{"model": "encoder-decoder audio transcriber", "dataset": "two synthetic voices taking turns or overlapping, over music, noise or silence", "train_examples": 26041, "noise_aug": 0.002, "n_mels": 80, "hop_length": 160, "input": "log_mel", "spec_augment": false, "win_length": 400, "tokenizer": "char", "vocab_size": 32, "encoder_arch": "quartznet", "encoder_norm": "groupnorm", "encoder_activation": "relu", "encoder_weight_standardization": false, "encoder_drop_path": 0.2, "encoder_depths": [2, 4, 4], "encoder_kernel_size": 11, "encoder_stem": "single", "encoder_widths": [192, 192, 192], "fusion": "prefix", "label_smoothing": 0.1, "decoder_width": 128, "decoder_layers": 8, "decoder_norm": "rmsnorm", "decoder_norm_position": "post", "decoder_activation": "relu", "decoder_mlp_ratio": 2, "decoder_head_dim": 32, "decoder_fused_qkv": false, "decoder_bias": "none", "decoder_qk_norm": false, "decoder_parallel_block": false, "decoder_inner_norm": false, "decoder_kv_group_size": 2, "decoder_positions": "learned", "decoder_prefix_bidirectional": false, "decoder_connector": "mlp", "decoder_tie_embeddings": false, "init": "orthogonal", "residual_init": "none", "optimizer": "cautious_adamw", "learning_rate": 0.0015, "beta1": 0.9, "beta2": 0.99, "eps": 1e-08, "max_steps": 7600, "batch_size": 512, "epochs": 149.4, "lr_schedule": "step", "warmup_steps": 220, "weight_decay": 0.1}
Rows from block 7 of the audio encoder of a small encoder-decoder audio transcriber, named by matrix and row number. Rows with one number belong to one channel. Each number is 128 + 24 x the weight over its row's rms, rounded and kept within 0 to 255. All counts start at 0. Numbers have three digits each. After the name is the row's rms in percent of the matrix's.
After each channel's rows are labels from the 100 clips, of 14848, where the channel reaches its highest value: "strongest on" is what is common among them; "peak on" is the class under the peak. Only what is clearly more common there than usual is listed. The data: two synthetic voices taking turns or overlapping, over music, noise or silence. In brackets: how many of the 100, against the usual share in percent.
# convs1: first pointwise conv (encoder.blocks.7.convs.1.weight, 192x192x1), inputs 0-191
# convs3: second pointwise conv (encoder.blocks.7.convs.3.weight, 192x192x1, transposed), outputs 0-191

convs1.148 110:126079119147144107133188110101155096125117115172076151138170104117145123140122152112092133148151134139144099144107136161149131113095124154120115134094121182134074111117135124144153139099137138120112164111100101141109161113136117158152126133146115153160144147166163120128123119137136151118188128140084150090176147153108151135114142131109098142120105140143154134150137116204133135176118121133118123160126138179113090142125113119205142122137113175155092116124144104149131120113125153155169111091091142129144130108103156125154131108159115166117131136107116167158112117140130103094
convs3.148 112:148118131131126075119119106203145153153150128097140067143143098108085115131160102120121103169129108165136138121124163143141120129109172140176100150122114124116098136140135134131137105123125089091108105119118094131114142128136059158120102124103160117139123103158115112126159144137109137170135121143071099114146119135118087122108137067110138147115132115148112127168118140107126109115115148149116139095129184145158139118131149121142148149144154114145128145120043132154121145139161132115102115132157167110121116122150089146181106130119139101146075087131139116101085143136136119099
strongest on: second voice: none (72 vs 20.3)
peak on: no speech (88 vs 45.3)

convs1.63 107:141108179111112135161163122177094103124134144173148138133140102106137132134131111135146133148142141102147135110112151090099137132123105150151136085100141116157121135117134141119141142105103097120125104065129118142115120044154148046101084130112157126135114112151139139120185126135099099154157137169111131155125150090114086114132168116123113124098099128162095136128146094105140080129165122132117138152125092126139102123133105082170116128145094145128146103171160109117141082142122083132163120117142166145159124143118144142128146120107141116171140126132153081116111152121117098132
convs3.63 109:141146157094155121111177136127121146167125150106141083100158149141136162140103142121126106117139129148129158137128155090118132115107135159092131158137113092142131143129127091097123091194109093122140108083096123085138163125139072096114134169149120120085103140131088145122096126124098103145116141068130157123108103149121136093111132147132097133119126112120102107146112147158126143096099105114115111125159196173081164124136154133145117130122156145109150136125148160100117143112130138103099128106147093135134127140073146168091119118116153131125090137112157136109138083122087090089
strongest on: reverberation (65 vs 34.5)
peak on: no speech (97 vs 45.3)

convs1.57 107:143173129143153109089142150145120089184143129142099087141175141114152112136126130126127124116139090120119137092132138112105146147128146083096127173106148130093193096139114161104096118121182127124112118080085117103118103118118128119113124114101109151130177149130157155142078138172097100107123097113131142145123158138184125147139161151133122111112143143132099125134100126177093103115108091125122122155155081139173155106159121133124116114135118152141123129132081092092126121147164117094117148158140159144131138118082133125118173095138072130127161107131106118129151105141147136105
convs3.57 121:136132114171097130163100185146157139144144097112120143180165173074115099114125159137146136135149135096108171142113123140131122130123087095076110140123145150121098131096143082141151123102154148157145108113136127106137122083135130136085163152142159139158139117133111093142113158110134103145167145110098128126134132156148122119122148106130098120123128129132122106151130120147106141141138108084137105102154120126127109147148134117160142151132116142075174134110175140166122168119199137114094162131108105142135090136153131135115134085151098155125162169151154132140092079119123123065
strongest on: overlap (96 vs 49.2)
peak on: two voices (82 vs 4.8)

convs1.145 093:146062093137104120134137137126103126091134098125144139121145124115147094130150098093097136129127129094149118102125130168098138149066148141148132152091138160136102070137143112146129140123125093146108142097111090111138143097136132126140160151144079130115173152134140144097127133105141133167099106151104119094125103129125098113092096075124105115121116173182140117137137109184117111151135126142112137162174074127109110132099121131115128096097110133148136138122122058147149139132093087111147148113096124124125135124162128177096139180124142098132136172134124106157172139103125151123
convs3.145 094:123119107169126152128122140102111116081170121126202170125100157123146096070101097165125122139136142155103129096102144111126156160087101140091122133134151170140089154152139102131123184132092118091132142128126121121149136139131124103135120110111123132119115130132126108130150126136122165130134162136136129105132130141104083131148158130091134135097143122108114137141106093124119132120098163130104108174175125113155114118090118121090108095073101122143152115162084125127116137082134123138114111169136123082099079146117127153094115131135134124102085068133133132119139163120079134188
strongest on: background: everyday noise (63 vs 33.8)
peak on: no speech (100 vs 45.3)

convs1.55 108:125160108166081102107111152118153122169085090115091126157143094128115128138162132107131124140128098111114145181112125079112114154115110165116162098148128091127104153164111139149079107138109122116128136143109088171146136149148149128104092122116139175130139171125129148140127121141124146147100107135122135118085127104186147173118117135124086126086117099111079148178123198127113093125091116128114147142125155129174109088159112107110121120102114126124154123117145143124120107078108116151144135133134136149145139123114126132084133141141100096169121080142161169096130139144141146155
convs3.55 097:152172103136148123159136170140126119115140174114114120097138107158157141127132167096137125087159073137122126101140162136122159117097101117124092089140148070107128092125117098126129159088119144126103107135121159137141137093152100100123151154095156139131123145127151128134147159095107133140158109161147153153083147108145117095093145133137099129119132159144145133163128027154163116139125156095131142145099121146105118079135180089105155164100150137079117106130140141139127165149145106135104118145141116129131147094118126117128132101146123154113145148126109152151134175153140084138
strongest on: second voice: none (51 vs 20.3)
peak on: no speech (100 vs 45.3)

convs1.120 105:103112138122150163101095144148097142104146129141149104172107124151139126151153105126130199117159170121120126158093175090136165127135118155136178151154135134168139121144098139131155126132145122146153100118137160137142137142114108127150130118121126121141125098161137143168167122072128170118144152158134122096145161135149133110136126099168116184153116179164153111143115103136126119070158111137138151151183127108142134131142113119133118101144073124139140137127138156128119122146142119119118083100194090115140125173140097150157125113134204121127128117095094125116119160123128124152
convs3.120 097:129080108113111106132106135130160149133139165125067171164123171103156150112108123140144135144152117145074136132122155121111109100153095076133138130139136142090106132154133169108100130151118118155089145112114141139161139118147149146167143093066137106142120135147114134124120158111151113121084097155133119101155094097117130113137104081110120127113137126125154115137177108092099116131099189149096154131152152142128137131121099133115158147142093099145159131159088172186123121137157147116086096120145153090129156104144117154147147117127074102107121151168132140098122122122144104145
strongest on: text has "teacher" (50 vs 2.5); text has "picture" (32 vs 2.5)
peak on: deep voice (32 vs 12.2)

convs1.103 097:147116181135154149144145087116133115165134108103110110134096136113100151117113159149096141120122120136093145108147117186129088123185112123132138101148189136126144152164182184099115085134112123126148113125156121120111114106153127131140125126128150155160101119107137091158165122119139096147148112121155117104117185153119127140120128143145149122167159121140150160096179094113154113097160100124140116117096116112108121174155160125111126156127113181122130120128086121119138106109129112143152134090129105120109106147116128094113119191078112093106111136083117117120164154159119115167
convs3.103 084:142120105117154127158142128120122101158112143130111130159133150137140134125141164150148126138119084144139121153152201166129168130164156119121125149107133148103130174113119114101135109143159144151128129138143141109113107202093150099158111127118127096134128136091131108145105153135116122113092144113121151135129093124114106175195158122179131134140184127189163165132179113109154142143127127118184119092155122139155118123138142099147142084101181155113150154100181157143166133155146106130130127145127156134109129146125134092118102166124161132090117108108117129103150125147096127142
strongest on: overlap (84 vs 49.2)
peak on: two voices (58 vs 4.8)

convs1.167 098:109101105110119141098127108140106158106136172193151111112127124092126119149134158135166170122140093135138117130104120077121149124138140144115154203112164145179116143127098135157131166112121139152113135121122081149159108152109185115148169159146097110136142105140105111157112123155107099150156100074133121055164158117109087158166133099123124131148144078151126132157108123157134090127109108092123125117167133109186093133123116109153141127122138140136149136123141141166114080117126094088133129121126181137111115137126110154124135168149147129132116131126107119130134135144125147136
convs3.167 093:138127117145172142148178108099107123156120093112139138065109155113100117106125144119129150134122108103159095117148137133141144151111111154131136099117101105138133140125092129139133070091128101128146118100109100125149084162068143135156096126097119129089152155075079154154111105082150083103136139136147142105132111127109144124155108143177084123123110145157145116129137142127132143149103087141164096168128098099126069098120139129120150104146167118071138105117161123158128117110107115148118135086134099090123118130114118078089118128114142135116162107120122155136144134097085105125
strongest on: text has "quiet" (39 vs 2.4)
peak on: low voice (31 vs 12.7)

convs1.60 101:135136135160159125111161147076123124133155113141109139135109116105096140118108173140129138125099138139120120132131178116092115132132143150102132095120143117108110135070140156109110082134093149111099131127111169142122109093141121122116125102157134099119100120135130095139063212147082118147133122136125097159151080118176081141161127106138103116104051199094117138096126152147145134130188124130125140159131147129130120152115129182149138125126128144143145113134119148120150148140130148091136114138138151104116163121166129099077142101112117143137137144124150089153145104148124102129
convs3.60 093:153153131130146155137114131108121095103116083106120103155145150151137171115155108171135139116132124111115143145138116125185105138145095147130158133152131161176132121067144144200112101101165092152148133138141104145126126178136178119137098157151107119108156164136103127175095144165157098119138134126120147128086112123135136194149142158151154131138113108110143129115150124117166127131142100077151108141164130097105107141135121108134162134177127153128103121142134134181154106138172131099156166096132104118105149152136147119128148165141119157082131134107128107105112117149085115116
strongest on: background: none (61 vs 33.1)
peak on: no speech (96 vs 45.3)

convs1.61 106:131111139154127161138135094094188137145153128107110149152145144098078130152148161138167118148119085158109120156133135099106120118105110128106169134124105103088150146161130131129119107146150107095178111102153181087109141127116128129108120137120141150163067130144134099129103138138131095144115136115155115105103105117114118119096140135129121122118114151179086136168113133116137116102145127091146117134099144143120132157124131154060125145073109171119163126156083115138117078165094143114152143131137115137111130139103122135052145122143131117134115121113129113146128207144159093135
convs3.61 098:124131112143105108131095115171173157137179156090114117124127109129172092156151157170129130120143106105135126157108146123095145107100142137130090112125145134125092103120114133112137168161161113146145108118134091123154106102172157111167163139153137135124104122145122152112083103148084092154143172150125103187130168131156127097128145109132143157144094106106100128129076118123127156150107101141110081135103135118137142134146120118115114072130104149131135174090178144155124120142089099123122054130144121134167162116141157150118143135113118128149116152076131153116094141119120110141
strongest on: overlap (97 vs 49.2)
peak on: two voices (77 vs 4.8)

convs1.93 098:123124140101089151153127107097078145124114131129152095096114116107131081138101151148139139111108125128116153237072151114137138123106131177119132119088110142134111147175150120140140093108117163131130115126144159120143164073114130142141160106151114135139139131137128126131177104095117116134192135152131140158124129106103111158134096075133122115128126151108129141152120139118151123169155112116104115135120069154121118106127121102115120127142146186132198149138126114119123133088151148146131126125113087142178140150122164111142113144122156116097102152116126091142119132171158126124
convs3.93 083:120100110137133143114129111152142095116102166133133150114125142141115124109132134090087125107072132104142109174141115152090121130184135090108179181126142144124135142130106143130070122154145118127135129118143126129122115182129159142119096168119101127118138090131096109106092086128116123137154131125138110187143132077103150119123082114128117126157111133124133137116132136085106126159128155132110127122158099122159141166126122180108140123112149141165140126110170132099102128080139137147145153084156143143118114114172141114166093156052145120137105074129141103121116135114081153171
strongest on: reverberation (65 vs 34.5)
peak on: no speech (100 vs 45.3)

convs1.77 091:109128104108076135138105140122121137114142141115157134179138096120144113161128099117122140148137111134152113237106158096123159144125115149138167121122126101173132153146126104120125097115089114100144124108117113150128151134155112121107108140144136152139156134131096171119139132098144082113111052133138120163139125146152124163151134112126102128102145116160123117120159195150115152131150100151118085152145134133114107128125118056123118179135101137112092114155149105154104141124136136130146106122139130172155174139105129151157125127117120128142143127087131113090096152162117182103
convs3.77 093:134147076105093114129072154170148121107111106143123118098137115150163111099075124132128131103168060102100135099129154133122181100102094124106106136156139109114153093138146098101144133136094125134126110119117184147086185107140079159109135131085121108136122141134124109099132134101091111147140130140100106115077115149145089107131129157106122140128101145122111141134083065164146131121100134116146126131070130139117107112119151097113128099104137129100097161138125105174146100135117122124100072146154106108126142108131134122134091138128104121139108148109130170149132157114123121111
strongest on: overlap (94 vs 49.2)
peak on: no speech (100 vs 45.3)

convs1.29 105:083108149149102150125155120127058153113110073106108084127115128115085167137165141135111125167129137126137131086106132124109152175158129130131141101157105114133116141118126113102129074123124168126130085147098145143122122094115175118136128132106097147141088128113164112153137149139142051157106129162149157155117110112098129128154126151123145165096156165121089103138136104107116101120144098130172138096102167121111108133128120129106150161153150152156103146122181147098125099123145105132106142159114113099121130146107144133123116152108159143171139159069112094138134118138146090134
convs3.29 091:125104133115112130138176119119116141106074122104120124121123146212162074105130134112116129136112134136143109136151132107149154134116109105135135143143157123147084156126125100119117136085163121139141116097124108133134076130146166133138099134128108149120138140098086110100154120123103113134117105088125068161126125116092083141139077103140143077127107074127147138130181124117115139128096114159085130150077110128094122131125146093127137133098139124171148158132123131089148115102099131190105146073098110152113125103112093123112114134099159129127153102109076153114138128106145098125
strongest on: overlap (78 vs 49.2); child-like voice (65 vs 40.1)
peak on: child-like voice (43 vs 12.6); high voice (29 vs 12.4)

convs1.15 107:108147107142125111109085129107109115106151189137098153131162091138157137145152079114127086093128150132157188139125130141136139127135114119137119120151120081106144106122106112137139125146132171153123170076153077158140139131132116120130144115098075097101144098092105125160163110078115099086089114080090118109085125109097099143152099091152122128118144146133096115117132127160115098184137121125118164145133124182126087135142163149139136142141189115115114078120116109140120124148134117137108095148128124128147117142112157102122120114112114107100154123110142125121116125159099123082
convs3.15 095:112108123140092152129160127105110153145154085115106173174138139159124117150155183154136178143114178173130158098141110116112096097171112107129119140117108182155159161114124151120121113113169144159127138117140119123201137132102140102105130106131136174120137162138156144096110114119180099083103123105099156125176122129148157142065112153106084117148149083119096138113153168116126148159123119125143140119158136136169122157169109181119117123167152155088137114120159142123120145107129124134122122133117117132104095135149118133092131112125127125121132117151122128144103106118113155103
strongest on: reverberation (60 vs 34.5)
peak on: no speech (100 vs 45.3)

convs1.134 106:140158174105121118121114113108152106136137077081138102134115113122123128131140129132150125126142127132102109132133122142076122136149099131123097110158170099147122096151126128100152095150130157120208129135103121126104133167082089118104105131142182132173096137130150099110179114133080085159187117139131172099151109123120073146116137139124107108065157128176134131121158123128140130101133107141104145098135133124115113130122122150099166149155119141118133124144100101114122106130120144156159102088118095123119121166103113138143135116127081155093135099134149151150139150164095168164
convs3.134 106:134141099110086126131123202100101135143126145118106111120146098156095089163132142154166111151138146147111104123087153137119138129179153129109133145088102120156154142132121145119095079130121141136162115111134131132123135077042105095129106105124188133163134139162153140114113133115120125106127104143147180148148114139146117160136131157153116170162144138156147122148148101132102103082127064155140130141111094146158146152145153127133129110126096128121122154126157167124127119116139161152096157121131156105172119136119132087144153150104151158084135108119132102124127143114090146164
strongest on: reverberation (70 vs 34.5)
peak on: no speech (97 vs 45.3)

convs1.163 105:117114146156131148174122125129110107148128122113105156152132124123135134128140141139172109136136171113122128156138127062127119147139101149156171180109143193174101174135120104170099136100144098109100103115139130131141138105154212134083118110116134148105122129173152111109143183113169133149167127162124106079119169104126135091140129145130102130119129157136128123113129112150128118157173133114124147151123151144157190113098084151186140118163128147169103140111130098134096102132152109123154120128109113130127131107173140123158134113126130140150139101133148111122158097164122127134
convs3.163 103:147147104117140108105107073133128171113144096123129107150144090100127116060164083174148121122130141138130109127122083133128116127147123111094126130089159119149134107113155133154112153131125106108099147138127152101095143124032155114120133138136108131133168124085143110134095147090122091137118115106100093111151143147118125087173123112137087136116136148128092141121093117127125080128092104124100141148135167109137122132160118130122100112130110122136157124113118140153109121112100109151135138153147135129107083113109104111103113089087172143100126176127174158152131186171156140122
strongest on: text has "picture" (26 vs 2.5)
peak on: high voice (39 vs 12.4)

convs1.11 103:100082096141111117123129125147176118110123158155128163114145134122142146122101118116125109113124104104147191092166107152096148145150065134108136163112140161149140116089131115128149118146149118077115138141116120157139154110124094170146112134150087144083128168133121136117110117113109090094161124124099113154102172124130109133109140143143129110134136117069113094126123175145115166147114108147097128135124159137165166102119120106164153148099159097103168094134115158129109128103153098112125120126107163087105111156126117101105113137161141096160135112114128146073131106153138151063
convs3.11 099:104183141150155140084123177110141105117124115126177113128104119144168088138128134173131139106089135078127108171097126129115115115136151124098147172118136136149082101131117129113127149135118103149117093132143169110116125109144140138136166134107132113109134135117125138135098109166130130103146136107096134147106133140088133076138089118133098098152090123119108139083128118158061107095167122087135139120134130128101135157149150146138068139127136154154133101108151135158113116092125139111139098110106148109084132156108152149080164115144165140083110138124125150099124075116100147074
strongest on: background: everyday noise (63 vs 33.8); reverberation (60 vs 34.5)
peak on: no speech (100 vs 45.3)

convs1.27 106:123157140149132118097133162159128134112111148180087115151150113148115110147135124108139162152090137109123106113100127165109113122099104114113072138153138063149129113111087150121112101134087157117096085145115120151127164109138106125125127111180129114146116116115080141147150138112113097101136139140147127150123143134160108146149095141187118121111114134119090129135119125094130097158156090126087083153102104153154163115144116100125119132102108114122160132140098123144117102108168166140176123142104107138131125180104157123142138111135110086152102168131145181100139089162189130113
convs3.27 110:118143157113092122154099135156091157151179133144113063133150150160092130136098131085118139114109094105144150136123135145163125139097108136107111070157088102101120135143119102113139092148111128124170103156100131170139114117097088093153150109077067106115129136124126114126139117082117142147150138121123166155137132148147093138135182127117176140092119173139156113139129131133128164119147105116153134160079131075131122097130101141165110171150103145119140152132096122118134119116118135161135116164131133122175163116133135110139103096163106120136172122161146136147129162136144138144
strongest on: background: everyday noise (66 vs 33.8); reverberation (64 vs 34.5)
peak on: no speech (100 vs 45.3)

convs1.28 113:120136122089144155101136137139167133109121141109110112129147102099086147127126133155184124114146144114137106107121092154121122144107127141116109181169122146097122116122081101108128186116138163112110079132139131078097146115109163147145131135144087162162116119131109130099141156093145118120083162161155172128117136161116123118117150115099099123144143129151079123165114152073139133105110122135157090127151169071128174132139184162115155135143110104169105115110137168136157120138092118131121146168109137104120110097146119091127151139129122101168102109164151133123137143097091136119
convs3.28 113:099086142113088176175153164122116152172120106077142117083124098132161126130117131171132091131120089156132149158144119120157114149097118133125097094098134157089161120110166153122165149135091165156137126127118156130102131151150181138112136107111145154103112134186114132114083117109095134110114107106090141126143144107160140128096103158126102171092139144120115158141124125108120106115135130084090148118163120095109125119122071082103156141150130123140121153145134118123077098124133126129133113128138103120148116174134148157127075096155111134116139150148101092153148094104120134139
strongest on: second voice: none (46 vs 20.3)
peak on: low voice (33 vs 12.7)

convs1.137 120:120070099123129141157092113101122153133165096124151162132119108126126119139107121143179149133093108147116164149089110154107129148113127132117160110108144076077142137085126131102161163129109159158156123112135144148135139080115090142163151129107126079158119125124157106127192122142119105123138162101162133172128115152128114127083109111108128107130156097162116105165138145121120150083149118168126103112121172139108118102115072151108143146163072134163149106141153125142125103159087096138115103159107130148130133121118130123121116095074134101128114125118121126138158104141153156172
convs3.137 116:131146168130153118163121144139147160098073187127170187185117166172148143107115130126122099154142119126129127133154141138125144114146149135116096130156096138145124152122107121127148135165095105112173121147160139114158152113163130130110127128172079126097143119169130100118112098144107126117122135136125133095108108141124157116111118143135098118157104129109164064136131138117108130070073154155172124136145125113063146143096158113124134128149127152133130182171116124110149137157129142118165137130075112145131123155104137181113120138132143161171107099120107102115146143138097136119
strongest on: music (63 vs 33.1)
peak on: no speech (92 vs 45.3)

convs1.71 101:102104187144165146102160128104084113146150116164129157084117097143146116139106139135129123130117130118063081081130125127126179181118126154110147135151115125155136131099104107149123109110123157094092098131124149112137100101099079157127128127111139120113138163156141165138147135111117102154144144115078135100158101140119131103134117105146085108108118150124107135108220080106105086096149098087153173112142101124087129133152116121129141104158148142110149132180144146148160105137137110122140081110118144124116135122132101160129130130140148147151093125118122119150110133153142115110
convs3.71 095:083125158131155166150118136130107128137128104144121093093144104142149144144107144090096108132134149119137082162151127086180108133096123090131125147119127160116150102134130107151127132086136157079089132137136121104118109092110057088133155124163126111128142119131093187123108127106135145129147120123136090128170150127138126134133158134087127106087160113130123142092052207140136156111155131167108149126131173133113134092105152105092130104145106127121136116096102105109088116148092115095113108141139112120118147123099115109095140117120149117122102129161137128091090112137138162124
strongest on: music (61 vs 33.1)
peak on: no speech (100 vs 45.3)

convs1.184 093:178119107137095063151138199150146128123124106152152148113131080103101137135141140097141106135120157121155064142130102133154127124160126132150143142111147114126123163127076171153162116077134142144152141112142140119121158175137098140117137128135068120113108106132153130143097120102138106125104126111133138110157157202101127137128131151116146148137153156130135092133153130127155139148126133105114131178121103175136086149128124128130130105104122134098090142141147143143138143161103165162095134136159154140095132117092097180161131100126119134144128100150076129111161131146083137118
convs3.184 093:107118152127151132124139138119116092113157167105121182109132193130124164120139141064143168123115142128135130105107172136099129134131102125140155114092133132160138115074143106122117153125152094129125101118141118161159151126110123109120137161102050139116165106106153110162112147159145136136112090139141135166156141137138144114117120136140107097110136132065148127157148155140133184128130102112135099091112086129115091145117132138126153166181144111158097164167128143134168162117131151095135123115116147155107152122130118087152165102103143108168120128164109130117103126140076099141
strongest on: text has "stop" (28 vs 2.7)
peak on: high voice (32 vs 12.4)

convs1.25 090:174138127149107168148165115124141123081132115097140118123103097111157114129131141142125121167128140175116120224138133122125182119094118148121097125120125112119119089112147139108126145112136121163158116153109150117140178147135112123151120140187135089148072094108074109168132112127124176119145122133128122145139087149127161134111073148162144146130164161098140134111166155119173137124113136162125150135123120113134138142127112120106142157133175170153128129149133163152097100108136121141146129153111105120133162107118113131112146161110077115137060143135115117123085148144147135134
convs3.25 086:106150125146108116125063149148113152158157167141165111143156118101165107154122133130139129143167136138130153113146108119113136129126099130111098141107168136171142115126153133126156127152122136097134122147166135156093148082135083143103130115111130146093103136121124157142129123172114104118157094135098122130103124173154126101100142135087114166141138083115102110098092052190114119144104148095122097147117160177097129109111112149107094073151130098101109150138086136172108106121121132084127103148120093117105133118101143123124104173151104145135122164164135116109121115103137110110
strongest on: background: everyday noise (62 vs 33.8)
peak on: no speech (100 vs 45.3)

convs1.68 108:111068094111122089103107117168131132080156105106151143139124120142124111116160129138114154142134125117152163152105090105122146157113102131105138141120109167125114127163130124108131127158130099091096155140134081113140118166148101145127178116136125114106129118128119125133170134106125110096093130096140105157109186104121144100119125100104126136129190120191140098167133097115144124106115107082127148118061121097153143129131146166151118145058113130148099119155150152156130135157130172121114117128174117138141139132140119126112117088137151183141163115178148148121112137148129089126
convs3.68 097:109134107120096118102101151128122144131162148143104109133128156098101094123096125125108124103133099111136128150130158157123157125124146111117117138112084108128146152115108145142118121105121135161134135159115150141099160141104078165135138103141115145118093154096114144144142056086068118160177136128087124142109143129134071117148107110132112126132134142148124153117080160121142156105178146127159134148128136106138108152121160020127132108102102113109151121144083113094101144088132110126148110124151143155133109117100074129104100140129181136103126148109128104101079107116132128118
strongest on: music (65 vs 33.1)
peak on: no speech (100 vs 45.3)

convs1.101 095:140119162147116137121110068126133135062106117124092193125119125098135137131129110185110127146098102127116108142133152105124113104133157090137127136171133125132141162156158138091132128136111118098112137161156170158143149132129137116147121130106140076093127132129091136154127111112107122120161132118139183138121100095129084158148108110123150102164111089108198129083155104157127123117149137114114159150126138111116101159109137107116157125149148185100140129153136102106140134148118149145128117130109118138151119144092174119125141132111126067042098110119110125162119125139139121168
convs3.101 090:108093116102130128145169143120100126153113149145096111129153132086108135097103147176114126095126162142124145123123153116155244137121156139128171117124105106097110161127116085158106113119144138133112131145093129144138117141134150138119131132094116132131162110110110147147115136116115145134142141124156108115131120115112118154164098120194165130150187176187137137131160170124074149133162108137144133077156139153109120137143121159137163178118134155161122124138157154130160143108108165114126100096141140115129167100126099125107086115146140134131159111113115122105121166133129143143
strongest on: overlap (87 vs 49.2)
peak on: two voices (74 vs 4.8)

convs1.99 100:104157101138138122104184108081116131089134162120102121141136171123133104170112120115118109120135137103124118118151079132128132122127123145119121116084143128147134076144128157153155112091157098101124098148139092162111094164147117114123133104160149147112106100125128132150105108130124131106157128131125131083102129104119135103113138156105135121081108156110094121090106130136107162170116140161126116127113120117164150116166176134102117115174132119123159116076088157113110158127140126110160160142084175150174148152097097140108149161135129156134160148196117126151127101139119197128
convs3.99 113:141127106150159115116142117125139099134139130152078140190107144142125116162157124123162133119144154077140184128103120138118134113119113151131139141115119164137123100103162150138126151137127086154155107105168153134130137143158119103102141119141127110129148170120143087144140125153112126119187106137156140167121072116124118145129156125176146114130162116115134108131205102116168102144155118117165139117128122196145138125130117121144130139159123146157141140162119149183167135151167114157098111186132142141168110149121114090138103178134113107130155123133158132142159157140163114176
strongest on: overlap (76 vs 49.2)
peak on: two voices (53 vs 4.8)

convs1.36 100:106088114141132110099083187160109101158088136178155140157128127098097156104168153134097128127084120142122095145137098116102125159120140148142165130117112113144120077082099130150115094111089141117125157153119147124177095153102099159118119126153139100106080143140133102125122177113061157097138119121151142155127114131137133138156113116138125127135103150121142096120128109124161141112127118153110101155146123159121119160147115173111144143115144132107120132138148133152149135048115147146110083117158139111144140120114141137166149136095118172103148157132133093099102115181155133128
convs3.36 092:122163091131135111115074166156116098149127144150138144085108147101170147129155143114143156142167054122121113122129120139144150140108120149140165108100109149118141124055150140182119161081167050135138121145171145131148134081137130135134172129097117131116153142118115159119115155120160122156129147147124146145107109127168123148073144133131176141135101106104109145112119140135150132131130124083141142162076125137111165114124148064145155128141146147128129126153138131156146112118104100121128111134150134116176163131087171138099102123134082136126135138101138119128116127141129149128
strongest on: music (60 vs 33.1)
peak on: no speech (100 vs 45.3)